python train.py --spec_augment=true --tokenizer="word" --vocab_size=50 --embed_dim=128 --encoder_fused_qkv=false --encoder_widths=[80, 160, 320] --text_encoder_norm_position="sandwich" --text_encoder_layer_scale_init=0.1 --text_encoder_drop_path=0.1 --residual_init="none" --eps=1e-10 --max_grad_norm=1.0 --epochs=20.0
Rows from block 4 of the audio encoder of a small contrastive audio-text model, named by matrix and row number. Rows with one number belong to one neuron. Each number is 500 + 50 x the weight over its row's rms, rounded and kept within 0 to 999. All counts start at 0. Numbers have three digits each.
After each neuron's rows are labels from the 100 clips, of 14848, where the neuron reaches its highest value: "peak in band" is the frequency band that holds the peak; "strongest on" is what is common among them. Only what is clearly more common there than usual is listed. The data: struck, bounced, scraped and rolled objects made by modal synthesis. In brackets: how many of the 100.
# fc1: MLP up (encoder.blocks.4.mlp.fc1.weight, 960x160), inputs 0-79
# fc2: MLP down (encoder.blocks.4.mlp.fc2.weight, 160x960, transposed), outputs 0-79

fc1.49:534428466557526464435502469415595557427506518563537533519551505558372561518458546459471589514484403441508437512559517455449409540430459497495473580455440455501501506450563536424533525424457557456531450639514485492476482472492536580530487493
fc2.49:500479475579581572463537540609458531453477576551439551416609501459474488516475412472462589474426469424511498457560465545468526441478538493548501512546539491427580442475495451456515450492452454481555550476439419489545535488537515592550415557
peak in band: 1000 to 2000 Hz (66)
strongest on: glass-like damping (43)

fc1.193:531515445502468556421485493587538474441544555476466506453535471441526581600444436564521512468529455429562518548484448560453459513418560496479410526512480538428403497468545363505471557525460523474529547535513434447463635500481483553519480407
fc2.193:470477515498552534516480464482560494509452536446454483508487429518543408560536497529481557585482554597502484573593519560491544510490547406480506358554495473475440430477464541439460487560541447561559460501478507521582476523473428437401483548
peak in band: 500 to 1000 Hz (33)
strongest on: repeated hits (44); plastic-like damping (43)

fc1.35:427434458478527530516492477490479554502549525514544522422454470509478523597467477512430518407520506505547533515471457486510407573390454540491464612492440496438501492560505448560487503597577507429449483456499519436543549499542559421564431337
fc2.35:459536482493515523455448478491505541481570597452469514393568455554500447555568493426414554467470567476423453505510371557508492570467472432404556457553508471484398496473499496448442508542494433587491507450529554510520516615515446473519516545
peak in band: 250 to 500 Hz (49)
strongest on: steel-like damping (79); clipping (62); text has "clipped" (62)

fc1.326:622500520491505510440475572555557494573515560469469511407441480558472573529512452503496486502484545445416474479564469569549443452508469474539540572558462458385487507448568474561489525544467404428498529542529442519501576520549512481490490467
fc2.326:541526405552571458475552437543468456530536559553480432421438436501471534594485482475514511598563519444422501510472422440462476487422543551454487526606497543550435510535510512497500510533499543545504489450476440558515499481482564520470481508
peak in band: 4000 to 8000 Hz (59)
strongest on: hard striker (89); clamped rod (48)

fc1.312:510509445428456468581523624497510578507480489444586478547370419424503482397556556533538495526407487491473446522542494474422540560536370530448570568522520588484520543520489458598549443546590545469487504442472451557500457457540501395552506501
fc2.312:526478563428542574508512521485457599522457520468508437451569440463473522570579508536464535411493525448475512455484502516575435550567528493529534471505472508455483501455382506545460510579485452486518494513418393430448431569399461399513526603
peak in band: 0 to 250 Hz (74)
strongest on: steel-like damping (74); repeated hits (52)

fc1.752:443539532431491392535536508505486478555530442442557547557495495523432456515546526494496548477497432396383404526557534455514432505520486504477467458535522473502427533584477514588515476542578420529386440547551563432537550560553549526503406557
fc2.752:401541522481435558491409467500499488510489507502575441441460456522515408486486434583420544526477485497604521514480536507511543498418588417480513476605484539490427586519500540537568531479515457485610469523560446449613531496409495526542370493
peak in band: 500 to 1000 Hz (41); 250 to 500 Hz (31)
strongest on: text has "noise" (38); clamped rod (34)

fc1.114:424547480570416496444433532495436533494498535529505594552509489507495460441569489522452597458384419548554465495515571485354502522512459508567508547510569540433551475539455473572485401542473490532503503437565469568427499465575512514499440469
fc2.114:597414475480541529541529586480415405579461535439537439574476459515453487488486409474470475492505547574463473450429436516511460553366457466537539547542482530536529482431432454536566533444485491489418459555533528438565457424456522465568492512
peak in band: 1000 to 2000 Hz (30)
strongest on: striker: soft (81); rubber-like damping (36); shape: round plate (30)

fc1.472:496480456493460509457473405571500452465553522490503511452512517461469570603484469600530512425492516526502510527468483509401466541486453553513456627465451469435483496476515326489479543538556479487532501506530394421472593516530508492538490428
fc2.472:451595467537554545451473519520581475494507493521455488403495478535515468467494359508525526509406573493477454542512511589596465527467575381465570414598512469512424503516506558476471581494533407540523447563547568508533549581511508429473508454
peak in band: 500 to 1000 Hz (33)
strongest on: repeated hits (51); plastic-like damping (41)

fc1.436:596514471459612479401498561455452518445488440493530552454480491594425536529486484541497515477383475494480452513488506474515471491439437554492462549456517461396446577481375520611520541538443529501500476562426590479552493548548646563448429539
fc2.436:447471453512478504499473483396572426540472522537485563435567498413507500519584543518509534452467420457482433558500566547444377544403568542548453579473493487491568504431546516459545506454428495475573515429461498512438495468525517607461442537
peak in band: 1000 to 2000 Hz (44)
strongest on: medium (71); steel-like damping (41); shape: bar (35)

fc1.671:525473538476569511409449499567463469437549488500511525528397525496483511533521515545508564412517431505489588587455499616507510551446491492473513486517478532549548493564409529598463494501515552471536472525519462366523474573530568501548460467
fc2.671:532457478563367409435505385568446489514535501499452452523496473502461507527554463523468511489421476473486489489521426511471476514515602463559532380521511436532462538544550505561486467506442545444525444573517578584511523446522494546398563442
peak in band: 250 to 500 Hz (44); 0 to 250 Hz (34)
strongest on: glass-like damping (37)

fc1.544:530430536568593452436524478514513526559419481520449533488417419490438486481586406572529578531576432537527497531525398556536481457467448515431463541446503462487609487580514530487490467536499530444495562572509503519405462509585565627547478537
fc2.544:440479531508464535461496554416520493475464485567484501488624453582479535531452563442511500447489520520579517445556547488566526432584524538529540559477486444412530496472589516433497500418550462445488421475544546537539432469454559583587470548
peak in band: 0 to 250 Hz (79)
strongest on: medium (70); clipping (36); text has "clipped" (36)

fc1.200:418404429583530468572470546506428506544458506526557484439520461502541465595452467469438510514367474476538489435477419474429404586443497501460558541538630474519452436521473452558573506546416548547502484496526491460504548580538547563475391502
fc2.200:436537415534530465461564566478522487453486461558553527424543478546499430492497546552481528450582508450494395471454486505459478425535442525459483456566440544596562498503440544540556463427539422580510445462548464493543474469438572568449536528
peak in band: 1000 to 2000 Hz (35)
strongest on: text has "noise" (39); square plate (31); clipping (26); text has "clipped" (26)

fc1.748:492489425555546424524568523477472461584546545548564482531392489512453576454506557577549572580497559437531380507531440576478514493440470581510533553399414461410581506516529504621514510525539543526499492472470501506463500474536493560552538416
fc2.748:522487524404553509457577487526556529558494499462573499538532493558567597411414429534448511444537486558581521415573496545502564519492508526494448436522490566473504486438488460544470452601422459413438540508413460430473592502513496428518580457
peak in band: 2000 to 4000 Hz (54)
strongest on: hard striker (80); small (62); material: steel (36)

fc1.762:508562590530525460443555525471544472427490519507587505435466475511546535422566507530430537439444479498432543553466600516399476548438540583521507419495567470528420491518522445476582545588438489460565470399504452499544473516480577479594506506
fc2.762:498441501513424465522465609449488468440477515435490525564531577477574510438577453415448600377535451572471432440488506555483427446535475562522610468453485520450624503571460508426492450473466529564469445563514469571532531463512556493443570500
peak in band: 2000 to 4000 Hz (54)
strongest on: hard striker (89); white noise (26)

fc1.112:542438505533543525496448559467512474573499543420500515567498489536483503528537532448458547465512437509450417443583476525453424591539521438453461476544489465536503478425389527580524449542480498508410472461515569504539599579486579457502374484
fc2.112:443564473574514490484496507522489538560539557547411442414503525534547414435509500440536434516600531498573475476513451430513523436472446513462563455497432460564450432499546541541403507491459510470443514399528435434467454530541538474475507491
peak in band: 250 to 500 Hz (46)
strongest on: bouncing (56)

fc1.586:575429453571483467465552569460455494507606440507542605483426480560346583511504543482536458419544466501440548505546461449531455510522442538512447533484515520521474451565537489500502497418510493502488567507480449494495550515447562461481476431
fc2.586:521515529494563444538436439586417410515529478556468535604494533459496460492467493567585526478520539432540522459493404564445550479450426553516438578517444561560517572532512515582512504500596541520413523552420442491517479537532462529540544432
peak in band: 2000 to 4000 Hz (52)
strongest on: scraping (45); steel-like damping (40)

fc1.178:524480419536590468520532446507586514557506536500493520392530486537511447536517492553507545470384467396407442485527535515580513604504489477486526581504590549540409526520471556519522485556446427424525518586571425448597564509509484497477422441
fc2.178:536527515530462454561556578466496468411476454483481536485416601480397474406463560485451579525453527483495521563484536504493533424518473433486564540420509421499562474548463456514420470514403520480479568527468599438535434429572509555577583565
peak in band: 500 to 1000 Hz (33)
strongest on: closed tube (37)

fc1.426:429460476505647494499559449522524552499478545460524518404450408541409476509571460517502574406530498489503540449501474481501452570502339543415508557519444466469495498576499441563443444542571462490554480387542419473485454553563504520527502490
fc2.426:494532522601465464510488468479520529462457540570467541438533489586497471443549548528539478553543505422407518561595428406552593569492474461515552509487475521438486519468502395482540496437528458491583541497550496585485501563454553435411489538
peak in band: 1000 to 2000 Hz (35)
strongest on: steel-like damping (58); pink noise (46)

fc1.558:542516474484525490410509464572583486544423509387538505524520504469458510462459499469438571544462505453538478567468482449549411526407553596491490484506487489478534552586490498446521448545443476558464499475528380501607604490542455570514543374
fc2.558:548435570525541434539499416562524462466478540457523498523412513544462424489444578558495516548540504424520583576556554507492489414455464413498408550481492548480573439551538482495421582460441495535571552496518474418583596466481474508533542480
peak in band: 0 to 250 Hz (100)
strongest on: rumble (66)

fc1.174:553447492541434397515509537532484537555496504501577588453489487490503505530491571450507525537510413464488559528476485569491441621528475509419475591545438529500482449477479401526499570513496499467573465447561486380454617490462625498558455449
fc2.174:405519499519520442536446460580500516542627451499571495526563557567487497527427491476562469481523477512578579461490499469487438514440510450498472553516432499480423468543511516435551560507614493494526524454496460490495546547458465456501540422
peak in band: 2000 to 4000 Hz (61)
strongest on: hard striker (78)

fc1.738:509512518480481414533614527522616613490555555547574529533430566485448478523520447546545554426479484404472543476546384525571511462443553567524489466555538465478490479577527455486503419512537555476440534495517452528503519445556538481567481476
fc2.738:548480519480597469525474431518394379471531518557505485457562567509472507549540548457588497444585437414511493389483480481473558478440434495531471573488491501564608488517535539409536482489529575479483506472412471527513473450492434569440468473
peak in band: 2000 to 4000 Hz (54)
strongest on: white noise (89)

fc1.406:573519480567477413467512538499556567395553425454563467505459502480419443483495525517544456470425444448482463557581632478529551516560444505484482563451585520400523507482434475551464475504473387511546583458478480593519483579475544434459452542
fc2.406:418456587489468557482511456543495541450487561574407524468441533473539508509506413520545466483512474570407547565533478509450487478500442533404462472446434530543397534549564480451528447477437492504438472564569455473514523532556372561469464536
peak in band: 1000 to 2000 Hz (60)
strongest on: rolling (43)

fc1.141:489449434513576470462496546463560523480438527535540573520549526538431532430542480537439516516527448424411510503528535554519393517440457515444481465479523433450544566525506522446540511500392505530461535501543470543482561567451665576593411465
fc2.141:489481547496534559430489542513503536515517569435494511410574393571428511569566477433527590480527501611509486528427496528509463500465558452517505502494437409473528429543519546468504513526502510532493558431478428492500468536502506596594509592
peak in band: 0 to 250 Hz (73)
strongest on: large (83); glass-like damping (44); shape: membrane (34)

fc1.710:527473578508485444557549429529521540405442533472518553515526469450529507454536484521414598475541503510461515426538525566539494502542545563526473502540435487488519445558485447513416501516564419551542619419533407522517496552614473428511555546
fc2.710:522421513536440492494426581491505386451530468529454459584459509515505438474500550466515595476458442567513406481545449557450506481519470428440481429431461516557570514540452420470564455505405447563519553476491577575507461457474439507532506457
peak in band: 1000 to 2000 Hz (41)
strongest on: plastic-like damping (42); rubber-like damping (42)

fc1.549:394494560576541460528458451521480480570567491509473470554482445594445449466451456486447620504527465511523456494525573577582486510460455537476460451591533499534505432591466579559546501622543480566456458442547502518524536489502563507604432424
fc2.549:509477401503581486553428429578410606452485487498437504502562478590562521574422512416455529485498533566579569425497550499539497537611559484551503531492438519506476506549585455470532434485518488492558520482544503546467495557462526425549514434
peak in band: 1000 to 2000 Hz (33)
strongest on: closed tube (35); string (32)

fc1.273:560490433490518422593569476513574475549499522417601602529428482499455560445550616538560500448453432482445554540543531514487455559536380565441480540556446530528570491459428499558477513566565475393444495554517403424508501479479574514558458424
fc2.273:466553493464592536618494473410497629565521398494544430533511443522540479558520601435520481433460441541540543438451510424540518524480473569511520568501504585467472485570453542599479456600482542448410518416470482467449484538465477531535474461
peak in band: 2000 to 4000 Hz (51)
strongest on: steel-like damping (63); small (63)

fc1.464:400479488517503455488489447540610523571562481558444586563390462432550501547488447477462564518558516483524401440476510478453473485464502461449581474472488562390486441569548508546515501543511550495399492458554460464451592523519531541497531542
fc2.464:530452518496568567551482535560409486506476464484533456545627467577501542445509552513490517406559412444503411501480566537576410524502452571471453474549536395567465568417504425468464480506443585454476578444517565587560516537525434550419561494
peak in band: 250 to 500 Hz (34)
strongest on: membrane (37)

fc1.595:582454489517501469508450508509527452452460464537539555450498445577460459519484471554440512461428431386423418464513491582480497493428450439440518527518515519509519574544539455501488482445452446547447554466577511484464560563428672572602478486
fc2.595:536510465618473584456438503498504531523484473450537545434494417501500508481556463524469445417479538463544436567462569431566475457510548486492590530568493554447565550490456505501584495600408476499508505499587427467521452540470494469539592594
peak in band: 0 to 250 Hz (66)
strongest on: large (77); membrane (34); string (29)

fc1.31:588439535573537492525428556426578430540466503557530563535561461469540466470523522474506566547486537544455465499519511617546482474452447525387485500447500557430581511477526488473548594476488464533494491573525492439544538455573493477457490464
fc2.31:493501584552506510579542528498494613426453524431521596556429511517555446434580544554489471432429464548548462422551552428519520548454393457609418466555500432477438467459445493420507516555504477554507454590462508498526598514525553515509523568
peak in band: 0 to 250 Hz (59); 250 to 500 Hz (35)
strongest on: clamped rod (29)

fc1.36:399475578482538490435553479478483492487473586475523516433422425569472545594504440456497578450520464542470450531579480489606417516422538459441486498613507504457472479588541527488533475567521475482558505437510561488633559583582479484533427450
fc2.36:491489567424558561509531437526538455490476547524466435472429417373532521520461566501556491446573562555426535568567522398434513437619429518470496523429423539517455484579500459581516487455558544521506556483462463547477437470567440514444542436
peak in band: 0 to 250 Hz (39)
strongest on: white noise (33); clipping (31); text has "clipped" (31); shape: clamped rod (29)

fc1.17:551566450508435520416542483525493462567514534550450528415436475532457560591439472498473510519496494469457431519523447575494432511422530457475433589550462575392497586511505512519477533551465463526474532541490554478517635483503443593467476404
fc2.17:536505440415510558434563440451519477512569538486397449457435478538444410492588469461434569426602489492513480519516471587431550553533555535497602465451520518526566489502507466400435512490478519565439511548455551514495439478556502498549564540
peak in band: 0 to 250 Hz (31); 250 to 500 Hz (30)
strongest on: clamped rod (41)

fc1.598:596575480485503405501444500563457525461557513494442503490547455519457565555547513570468536523476534382434440539541513538422406524561500559541515617511429540450547549465482426521475573530546503579466564594437467466455585416488492526505439531
fc2.598:464429460471529529478433504560502557500540459443537453492535495557454424462447554443515519560492568452502573425520525574506453514448563501575494444577584528500513558459544479536453557445458558451568552597505455504491534552490483539404544466
peak in band: 4000 to 8000 Hz (50)
strongest on: white noise (57); clipping (27); text has "clipped" (27)

fc1.325:470557483416529443436570488465447561540465597431466488520499443529495446522521396421422508464549540455514505506617598525480377572503430526466434458529561584410478582553539471610466494532483445433472458404462478494568552565490516465480472404
fc2.325:449375448463434458560478522466508522429522437461540462479498507435456551451434491527434524475546513489559528523476448410423502488587492572583435455473471499492463520426523391476494451465459585494584556443481568528567495510544590527579455497
peak in band: 500 to 1000 Hz (33)
strongest on: clamped rod (30)

fc1.249:490538528482517491440592572482430518541464524509477440365537479620406390465507513495482562397475432449422471495476574594465484568448480528482461570536474534439453523500545556487488561519442483520494487519575445496495610565518514444486499519
fc2.249:483587493473493498561501515540482428509523534441471495485535444424463588416502480446429492452470547448490532525527519563445596461476567465427479515521575472483422460583438502443559552515548542442427507554452527463387519457408457371546574467
peak in band: 0 to 250 Hz (32)
strongest on: repeated hits (41); rubber-like damping (39)

fc1.219:421491556451469518556488531536489493488516575415519497441466434540444468497555488545454566488406459462560447550556430462482392494384472488467449542526549447516510522584530495488506469606507447439495486472500469523515434482594543405503436395
fc2.219:562462550553566494485513474525544529545448525443465461509507453477464503471508446485414563413505565483567466450550485481463517439584423415488495572494422384452412496545538487578458475439475510450503523467578496522560528597442448598422495553
peak in band: 0 to 250 Hz (46)
strongest on: repeated hits (42); rubber-like damping (39)

fc1.742:460479445434497539434507520467538490500417528420503471484480384544492454461506492460415574495392585482454466499549516578512527590459565483468564509500526508431530619493439449525455579443560462586462489361536468391526559531534467534544460518
fc2.742:425568551517651510466497455522404489494554496469533462454557557382522469452530520542492471474459554432473558480404544550392449473547486420471485556617441524537553497501493547495455478434498542441516443509443481472591516546476571524476524465
peak in band: 0 to 250 Hz (87)
strongest on: scraping (53); rubber-like damping (45)

fc1.233:545536518480468470448525589496484597478568535494545497463489461428434381482502517438510569439448518505533572556496446559558565505508480563553493497485536532468588497493359503570485421589471435456498535448472489564448447513567499504560457417
fc2.233:543486526569526536565433576482459475576496422497435428552551442542540550533503492445468435609532517490567609525467463490529568571499444490513433479538428501483468449528398567572416559467491467456505513472469444516505533509474472421486585442
peak in band: 1000 to 2000 Hz (45)
strongest on: small (83); round plate (38)

fc1.338:451436466545506524577521448555585536496488558458540490420445476467416463492498556521551561493507522543447472434535557494512474476434540507508437557520548525447461488567489520494484463539402444487559455545508494476584539488623600449436463491
fc2.338:469543477547550533492520432551485457630461550481448484534545555499471540518449457501461576454565471490427455511551505521440523466596484574505553592420546463522522465566580487594551528397554563560484477499457578496472541514548492536564532446
peak in band: 1000 to 2000 Hz (60)
strongest on: small (68)

fc1.356:570556565450572457513438508516508528452496540519545569410443565536476529536537453556507487444449499517464520448498497521566409539483562532480445590575482521490478435591442432459456528546518565402466543496521459473540585474535560545509442505
fc2.356:413546555524473525418424516521498525616528461466520580568549537479532557555509465510523524471477560463522513462501436432410396402454486423470409445566448498528519457501564478471477545497653574458580532550420537485526576483476518537541535463
peak in band: 2000 to 4000 Hz (59)
strongest on: white noise (97); one hit (43)

fc1.251:483544498524491426568475496517441482496527523480497457538513455585438506538546460445412549479490488431441594456491580461480463542439477424543507459554495430555439551533529503471447551546468464489441454473547569409542461592572468452525479528
fc2.251:500512469449540472435443512395515503527423499481564454525542457501553472519485531519450439515506601519550484551468536535500558495597535553435488446557543525583510511493433453425499463474450517557532608451503426511551485520398477460508551593
peak in band: 1000 to 2000 Hz (31)
strongest on: repeated hits (47); membrane (40)

fc1.564:575471529491557533413557616492538527539468428449538481440444564543430467405564539531478467542484468449502623497527445539362453467471557563417498457499490584463465534508547512470462567487500518479582521437536441558455417527526581446520473396
fc2.564:524507511449486558456438554530485418528494498478522455566543560543463447442594537540405586472496498427458581586465550537430570543581507507439447442577424506476529532436551513568490537492547451578427522599477487542494499433550456573412495527
peak in band: 4000 to 8000 Hz (54)
strongest on: small (64); round plate (37)

fc1.180:466504523380472574518512510513548528486504480504568553400463507507529425455485443513489524499453568470488574543445587556492432547524538491535528484474554537463505542520393477554495467539417473569490450483513499365520516567580503527463411480
fc2.180:425554434446548465435495534461490561465448444499558522455579552466578487448498418562459514418487454444461488536519465501475581557476542476541510419502506475536531476504539568540522458523460470525452481536577537550549488446560525463527418451
peak in band: 500 to 1000 Hz (47)
strongest on: clamped rod (55); rubber-like damping (50)

fc1.188:502519545471477468627570535379491572512496450445608513532421504526479470472576596535539488463453469436403468537516501477489496517580387556514541582458572545530541462581429536592559406475517503508504528471526565506498490544500525504520509484
fc2.188:449451505454524498444442528542580480455457530547482407500499433513519486572551445470472489511513503484471444547544480474602571526525532508413534338451487491465470510516565556421418478509450459590503517508455426569562508539501430454523527532
peak in band: 1000 to 2000 Hz (30)
strongest on: repeated hits (63); membrane (49)

fc1.444:496522501522528462497465596433493552496473485494491592441495562551514475465487450541466531567484482470402478459554508463504437513435511484501441520551493557508588435525438474424536504469492518494526416465452554566453472543469673401553421510
fc2.444:490526434557521518385517485587545477485467512487521453473589460550509480449558459523548605385532471580513443576452493524521566492466468528472460411487505438539458431496464591439572496491586467488394480521435493560485528478507518486532478531
peak in band: 0 to 250 Hz (39)
strongest on: large (62); repeated hits (46)

fc1.382:469417500480480447555472505471461487563555512429506538462565440478469496451448496488495531551499476514436461484470505609458484585581450494491413481532568434547409515542523526528559468618550489407523513372466571463513591520502483475501519531
fc2.382:432556522490620472515547488552500410449615487530484469489463481604454527513451473400463456495596549565602577391474461523488446498526459452429524524470476456588456474518554488437441504546532534463450389407514573480544497494481491489462526526
peak in band: 2000 to 4000 Hz (69)
strongest on: large (65); closed tube (33)

fc1.494:549467533426488431396551567464508554500569476571592590415394579480419555557515522532523501448531541440365517472529472501570416552480430584539410514531456542522476474518518428506486539467542523416523474495496483507498552535471628485448480507
fc2.494:510447452502513528472492409569393452570493463512574541574545503474524452460441533535537574526468413450600593442497456561409505449380507571515439533517451548516515549485471525573520524470588549420440493493399518455529517496483487545532450418
peak in band: 2000 to 4000 Hz (57)
strongest on: white noise (64)

fc1.324:589501487424472479419555406515446548471545480422612512448484521536416590573544517496492485502535557450481437463477442514499408519399517581522496556581503545541565565460490489535447469510482528431590489453452553447563456468509590470471444472
fc2.324:527414480569458513403495438434511442419557567452484540503549506498463501492567568498443517460437507467575551556567501578532428565446570534408529443542502462528501450520457442522570543549548436464540481524439494536447459457499570485578601458
peak in band: 1000 to 2000 Hz (39)
strongest on: small (63); steel-like damping (60); shape: ring (30)

fc1.414:490444541483587475512544494435520485523533444463567509457433422508479577565478521499497564440428442477542490529549450534469560547428509541465467509538557428534440450455424599555569596540567528444551426512459473522591489560560596521568400535
fc2.414:523524476477460436540518572466430530467472434538470482447514499434528431428500600388415492602507484489603548459532451498504425549425511563453490552588396527537468526496538538464512574451522560487468435507511496536505469482506593542510514549
peak in band: 1000 to 2000 Hz (39)
strongest on: small (72)

fc1.515:424505432482619534470559426565456571516514469533544555421560460532468512468515502571419572498446563447473589490584438457519455547453453562465533587515486455526462590492527432498502445483574508423578464473553441475477541534505525470510460430
fc2.515:481479553576440538480481490514514439484541449489468449560464498508494527440537470491464538491456535408464513519583485543566544445496542530531572492540418509552524493427563412468451567392457456479531494483487457477417545539443505485529452450
peak in band: 500 to 1000 Hz (47); 1000 to 2000 Hz (32)
strongest on: steel-like damping (80); membrane (49); clipping (38)

fc1.121:454577464495505541546467589574523481499561470464475510530430544513514574519443503578450427440469549521503486610464426526539469543406476440520467620528478531469480514574394513487453495550445466484428532479462480426560513552530456489550452465
fc2.121:460519564464479538384531515519523490559461467448562502417390548575545459480518460585556439515577577473487540493428546528416439410438589564520532505547463496446490501509571533412492538479489530580638512477527559527464540486440567513528478530
peak in band: 250 to 500 Hz (32)
strongest on: white noise (43); pink noise (42); clipping (28)

fc1.269:554497539491547482518571536501451532582522542544539613487517488447563518507485449458465587440555490536478476549482445485476394465542422565462487468464448455403578440439410428642560425512483551439532473472578518456475514471462540545531400423
fc2.269:559481473458447510501519531440454439477524469492514547542449508459553571516474569426560507478587426542590414414523475542536431495580497586584512470549439529520495495539462531521460415563481441406391568491455467506462478497521503553440459443
peak in band: 500 to 1000 Hz (30)
strongest on: reverberation (58); text has "room" (58); text has "reverberant" (58); action: scraping (41)

fc1.616:534521494521601572516565471477491526497395551466532535499447479507468523485560415573463561472443485394437486441540553489466578457461460470449511596566538487399528579612493585539490462549425457481539438468502480500492513526644540539530504506
fc2.616:472501526509432505530393451513431549391462628438486587427507540489447577401470476453505451567457455487502500528562490538484574511490424561458436600448445576512578563445550548553452555458495554420470546554570489520493462535525567508486473439
peak in band: 1000 to 2000 Hz (50)
strongest on: clamped rod (85); small (64)

fc1.658:476482470528515542532507566475475542580440547517507588369396493481496527466550407530520493505418476457434422485596465450440456454472443517503566530476588397484481521488476488453511556501518479500604523487539429551502488515527533539468366492
fc2.658:470532475554525425488472583444557534440522464527480440581542464557493476482548486521438544434577455525603430519520413545446447493535494492431574489499449535484577460459521435515532433518443495561416485476481464552428483466516465457495623523
peak in band: 500 to 1000 Hz (36)
strongest on: small (72); rubber-like damping (43)

fc1.134:545452509422587420536547532449539482493558461562482530430427566511524517516522480538531456502474506557392479491449533535522507449493556511487443518433480523463486503537434439554507502529540503424560585525502554432422559560556543605544528544
fc2.134:540463528525518509526424488526467426414468538480480455533514549453526530503459443543505537531591441544521485548551522455491531580570418487426497577557500424536431527429592410407453559506547520479425554402470548479602564457531503457505486481
peak in band: 1000 to 2000 Hz (38)
strongest on: scraping (43); clamped rod (37)

fc1.654:425470527565518479470518463473495436562546460458572545498406522526370448546557516458447528425486443482496457525498451598376518543398514501498448580505474454565539475569489558511456441580484510528399516492471575451501530519513540617544514491
fc2.654:467559528428559464478480466582490563494530485486462497483449610474429556445468530509478521424446435488509519453442472529509444495453499501548494589525519490471516487450472396541436404427470456512510462500509468493467519550530557474515531474
peak in band: 0 to 250 Hz (98)
strongest on: thin (high-pass) (82); white noise (49)